A small image captioner, trained from scratch.
Model: encoder norm batchnorm, encoder depths [2, 2, 6, 2], decoder layers 10.
Training: 4000 steps, batches of 64.
Rows from block 5 of the image encoder of a small image captioner, named by matrix and row number. Rows with one number belong to one channel. Each number is 50 + 10 x the weight over its row's rms, rounded and kept within 0 to 99. All counts start at 0.
After each channel's rows are labels from the 100 images, of 14976, where the channel reaches its highest value: "top examples" is what is common among them; "place" is the part of the image that holds the peak. Only what is clearly more common there than usual is listed. The data: views of escape-time and Newton fractals.
# r30: branch 2 reduce pointwise conv (encoder.blocks.5.r3.0.weight, 96x384x1x1), inputs 55-109
# b30: branch 2 3x3 conv (encoder.blocks.5.b3.0.weight, 144x96x3x3, transposed, each kernel summed), outputs 72-143

r30.55:56 58 71 41 44 42 43 58 54 43 51 65 35 60 36 62 64 58 37 48 62 60 50 51 39 45 56 38 59 65 64 47 49 48 54 46 57 51 62 41 49 52 38 67 60 60 53 65 53 43 50 67 42 51 45
b30.55:61 48 38 64 38 39 56 44 41 26 33 47 50 30 50 66 48 51 57 46 53 62 50 58 55 38 52 53 44 59 28 63 46 26 47 49 30 45 49 57 56 43 80 51 55 59 51 63 62 35 61 53 56 51 50 54 51 56 49 56 60 60 50 62 48 38 39 42 58 75 41 46
top examples: vivid; tricorn
place: centre

r30.83:53 49 52 47 41 38 47 51 80 36 24 37 48 69 41 44 46 44 32 65 54 43 54 53 47 45 51 69 52 62 49 43 47 40 66 42 61 43 46 35 44 52 51 62 47 47 45 52 36 51 54 55 33 62 46
b30.83:49 49 44 38 61 54 43 58 39 50 36 27 67 46 49 69 67 50 70 34 56 37 51 56 53 55 57 50 60 52 45 49 57 54 42 69 48 49 47 38 58 48 53 50 52 23 59 51 58 38 39 42 52 41 59 30 63 40 54 52 45 52 48 37 66 29 33 43 52 64 53 61
top examples: Newton basins of five roots; pastel
place: top left

r30.65:47 34 45 50 53 60 47 47 40 47 59 44 49 72 60 47 47 44 59 29 50 29 59 64 50 58 42 40 47 71 46 56 53 47 42 46 55 61 46 41 36 37 40 69 44 75 40 45 52 38 50 76 41 53 54
b30.65:63 59 33 39 63 34 32 33 54 60 52 40 67 61 41 50 44 51 47 54 39 51 49 56 47 51 51 49 38 55 41 74 38 57 65 37 48 36 52 56 51 61 49 51 68 58 51 47 39 61 34 54 40 55 42 42 43 52 71 60 51 41 32 59 56 33 59 50 41 50 54 57
top examples: pastel; Newton basins of five roots
place: centre

r30.82:54 60 25 46 48 47 50 40 51 43 57 54 51 48 66 54 46 48 51 55 63 62 59 40 45 48 36 39 51 55 61 56 54 45 43 66 43 54 60 44 53 68 33 78 53 57 47 38 53 36 53 51 52 51 52
b30.82:63 72 44 45 41 60 44 36 55 48 49 44 55 48 51 35 40 50 62 51 45 60 39 54 47 31 52 49 59 52 52 51 68 45 47 19 39 35 48 62 47 47 53 53 45 55 48 46 46 61 46 22 64 42 55 56 35 38 48 51 47 64 49 39 56 49 64 53 33 61 48 45
top examples: pastel; burning ship
place: centre

r30.71:62 39 36 38 51 48 43 70 64 48 54 65 68 39 46 43 58 54 35 74 42 51 50 65 47 77 47 46 48 55 52 57 46 42 71 49 27 53 35 40 35 48 44 49 44 62 67 50 42 51 38 47 45 45 47
b30.71:56 44 36 53 56 49 51 60 54 55 43 39 54 36 64 67 70 43 67 51 56 40 43 58 45 57 49 41 39 55 56 28 41 44 48 41 57 49 55 62 58 53 54 55 47 43 36 56 49 45 39 34 53 41 58 44 52 62 39 57 45 37 57 62 47 56 54 37 43 51 58 66
top examples: vivid; Newton basins of five roots
place: top left

r30.38:41 40 42 39 70 42 38 44 45 46 49 64 25 80 66 41 70 40 43 49 57 52 67 58 52 42 45 55 50 36 46 51 54 33 53 31 45 24 46 41 44 46 57 33 45 58 62 55 56 46 63 30 44 48 53
b30.38:34 38 52 32 50 56 54 63 38 44 37 55 35 43 55 85 52 50 45 48 52 39 57 60 52 47 54 54 36 54 55 53 35 62 56 46 45 47 55 40 61 61 56 57 61 40 38 43 37 48 57 25 58 40 46 52 65 55 72 47 75 41 52 49 37 45 50 43 52 27 44 69
top examples: pastel; quartic Julia set
place: bottom centre

r30.49:58 43 54 57 58 41 41 56 62 58 55 47 47 44 53 44 50 50 33 59 43 45 54 40 26 48 52 51 39 37 53 50 47 42 57 54 42 51 37 65 48 44 49 66 58 67 62 64 45 48 63 53 50 45 73
b30.49:43 47 55 33 56 51 47 43 47 42 55 49 56 68 27 40 47 56 38 51 52 47 50 48 38 49 42 56 65 43 53 44 43 31 49 41 38 40 40 42 56 42 47 30 44 39 41 42 42 58 73 48 33 48 35 45 51 49 71 49 55 38 47 60 54 51 31 39 51 58 52 39
top examples: Mandelbrot set
place: middle left; top centre

r30.9:34 37 38 71 58 48 50 57 62 44 50 32 58 42 87 56 56 54 40 35 41 18 47 45 45 37 51 50 50 51 45 47 54 56 52 40 62 45 58 65 71 66 55 49 53 36 46 42 40 43 55 57 42 59 47
b30.9:37 40 51 25 38 41 35 56 59 66 56 47 68 43 52 68 41 52 57 45 51 41 55 45 46 39 48 63 25 51 41 53 36 51 36 57 43 62 58 55 36 49 32 75 63 58 44 49 36 53 67 44 67 39 65 43 48 37 55 39 46 39 41 32 55 42 40 40 49 32 63 54
top examples: Newton basins of five roots; pastel
place: centre

r30.48:64 55 29 46 58 52 59 66 56 43 32 48 69 41 40 35 34 53 49 44 43 41 48 48 65 55 51 52 50 50 46 33 45 47 53 60 26 46 45 37 56 38 65 60 53 62 42 60 56 46 56 72 46 48 56
b30.48:52 51 45 54 67 53 42 49 74 50 53 40 64 44 36 46 46 45 71 60 56 42 42 55 58 32 46 46 49 40 42 55 34 42 51 19 49 55 51 57 55 45 37 47 62 67 54 41 66 40 39 53 64 67 68 52 40 55 53 47 64 48 49 50 36 62 37 48 41 58 54 35
top examples: Newton basins of five roots
place: centre

r30.91:44 39 38 49 64 47 63 56 53 52 45 44 42 52 53 47 47 60 44 65 58 58 46 45 52 34 63 46 33 46 50 44 51 69 43 64 37 58 59 54 52 49 59 41 59 47 42 42 56 48 52 36 59 48 54
b30.91:52 49 45 36 48 48 50 50 61 38 64 31 49 44 24 50 67 32 41 49 57 49 50 56 32 66 52 58 60 46 41 56 43 55 42 44 51 65 49 42 35 45 37 36 49 51 64 49 33 46 42 44 52 42 47 44 49 52 74 38 58 47 55 61 53 56 41 41 37 46 45 60
top examples: Mandelbrot set; Julia set
place: bottom centre

r30.24:52 46 56 49 66 38 60 61 44 58 62 48 32 50 47 41 58 54 69 68 44 60 45 57 45 46 36 47 61 55 69 50 46 60 49 38 57 47 46 40 51 51 59 63 61 49 33 36 52 58 53 47 45 42 53
b30.24:47 48 47 31 75 57 47 38 44 48 43 43 42 52 55 42 23 58 30 43 70 48 45 51 46 64 47 39 36 79 57 48 61 47 66 46 47 37 48 43 39 54 63 42 39 59 39 45 47 60 57 64 40 38 40 41 48 45 45 53 71 58 61 56 56 52 54 49 48 54 47 56
top examples: tricorn; pastel
place: bottom right; middle right

r30.46:68 50 45 38 59 52 43 66 42 53 47 67 64 57 46 59 64 65 48 54 55 57 36 39 60 31 35 46 39 54 56 41 37 62 42 50 72 55 43 33 38 47 44 52 64 54 58 56 46 45 68 55 62 56 52
b30.46:53 32 55 52 51 40 48 44 53 61 71 43 48 42 40 44 32 42 51 88 44 33 46 46 43 51 59 49 37 26 47 32 43 25 47 58 52 44 42 50 41 55 40 51 51 57 50 59 49 78 50 48 49 57 59 52 44 50 56 47 59 55 56 60 47 56 56 54 54 56 47 61
top examples: Newton basins of five roots
place: middle right; centre

r30.67:48 55 47 53 41 63 34 33 57 49 41 45 50 45 43 62 53 58 47 58 67 39 53 53 44 48 52 45 50 56 38 28 47 54 55 46 58 52 56 51 60 30 31 40 62 47 48 49 57 37 50 63 33 72 46
b30.67:51 37 38 41 48 45 50 38 36 53 48 58 52 64 59 68 47 44 60 57 45 33 40 49 60 40 47 44 57 57 25 24 45 44 35 52 36 63 33 49 38 42 60 65 46 51 36 45 43 35 42 62 68 35 49 44 42 53 53 38 56 40 34 53 38 63 55 33 76 31 54 46
top examples: tricorn; pastel
place: centre

r30.17:43 45 63 53 45 54 48 54 47 46 62 57 22 60 60 54 44 59 51 56 50 43 46 61 62 58 53 53 37 43 56 48 61 56 53 41 34 53 43 35 43 41 33 32 41 61 53 46 40 51 53 54 47 48 50
b30.17:43 45 51 29 51 39 39 60 49 56 50 56 30 45 73 36 57 38 68 44 51 62 30 40 38 47 51 44 51 35 60 36 33 38 49 60 47 59 52 63 46 42 51 59 54 54 40 58 47 49 54 54 39 59 56 59 36 49 39 63 28 26 47 42 65 48 51 54 64 55 39 48
top examples: vivid; tricorn
place: middle left

r30.41:45 40 63 61 35 63 58 50 57 52 57 48 28 50 34 39 51 59 33 63 55 43 66 63 39 61 58 58 77 67 54 48 43 53 48 48 44 49 59 58 52 65 50 42 40 54 53 50 53 46 55 60 55 64 59
b30.41:49 55 72 53 58 50 51 59 62 47 63 66 47 38 68 51 61 53 57 68 52 34 40 52 61 41 59 50 56 51 59 25 43 37 49 47 41 61 60 50 51 47 36 41 38 72 57 43 56 65 56 62 43 52 56 65 47 58 48 51 52 64 49 51 65 62 49 51 58 53 64 47
top examples: vivid
place: bottom left

r30.6:54 72 60 45 40 61 50 51 59 48 61 60 76 32 54 62 62 40 58 60 50 55 61 34 50 36 42 58 45 72 58 44 45 39 49 55 35 44 42 69 49 69 55 50 33 57 35 49 57 57 75 63 48 51 40
b30.6:35 49 56 32 51 38 62 40 57 47 62 49 44 55 27 30 56 37 44 40 45 56 43 68 36 46 62 53 47 49 51 48 59 32 56 40 69 33 52 55 24 58 38 48 52 49 56 53 48 42 54 57 55 47 39 57 39 41 54 34 49 47 41 44 43 48 47 44 67 46 48 47
top examples: Newton basins of five roots; pastel
place: centre

r30.2:69 49 52 59 57 44 59 34 55 50 55 26 65 55 58 42 54 41 43 62 44 42 62 53 42 51 44 74 52 53 68 54 43 54 55 45 33 40 56 44 47 44 42 43 41 51 51 46 55 43 46 45 55 45 47
b30.2:63 61 40 37 55 54 46 63 40 37 34 63 58 71 62 48 44 59 47 57 63 46 51 51 49 45 58 48 52 51 34 47 44 64 40 51 42 37 42 42 49 51 38 57 42 53 41 73 46 45 49 33 46 34 32 42 52 56 51 49 56 33 49 45 52 33 44 63 44 53 42 45
top examples: tricorn
place: middle right

r30.45:54 68 49 41 45 39 45 62 46 43 36 41 63 28 50 51 56 69 60 57 42 41 51 47 57 48 62 49 48 26 36 34 28 45 63 44 46 46 52 49 40 52 64 45 58 48 43 49 51 69 59 62 56 54 32
b30.45:43 35 46 33 42 46 49 50 41 45 35 43 57 38 56 50 62 38 56 66 13 37 64 41 49 71 67 34 56 42 54 47 53 52 50 62 46 54 49 34 41 44 51 49 49 62 71 50 55 48 65 62 42 45 59 56 63 49 49 47 45 47 45 48 45 46 68 53 56 45 60 53
top examples: pastel
place: bottom right; bottom centre

r30.78:72 49 48 45 42 44 56 35 54 65 54 50 47 50 56 51 40 46 67 49 53 38 67 66 43 55 70 42 62 38 53 61 51 62 40 44 42 63 47 52 44 53 41 39 66 35 47 46 47 50 61 52 63 52 43
b30.78:54 48 40 58 42 60 48 43 62 57 35 47 51 36 58 64 45 42 38 59 42 56 51 59 41 42 43 54 64 72 50 43 62 56 55 51 51 58 45 65 50 41 57 47 52 56 37 48 47 44 76 45 28 53 47 36 52 55 36 36 55 49 35 47 49 57 46 47 43 20 65 47
top examples: Newton basins of three roots
place: middle right; bottom right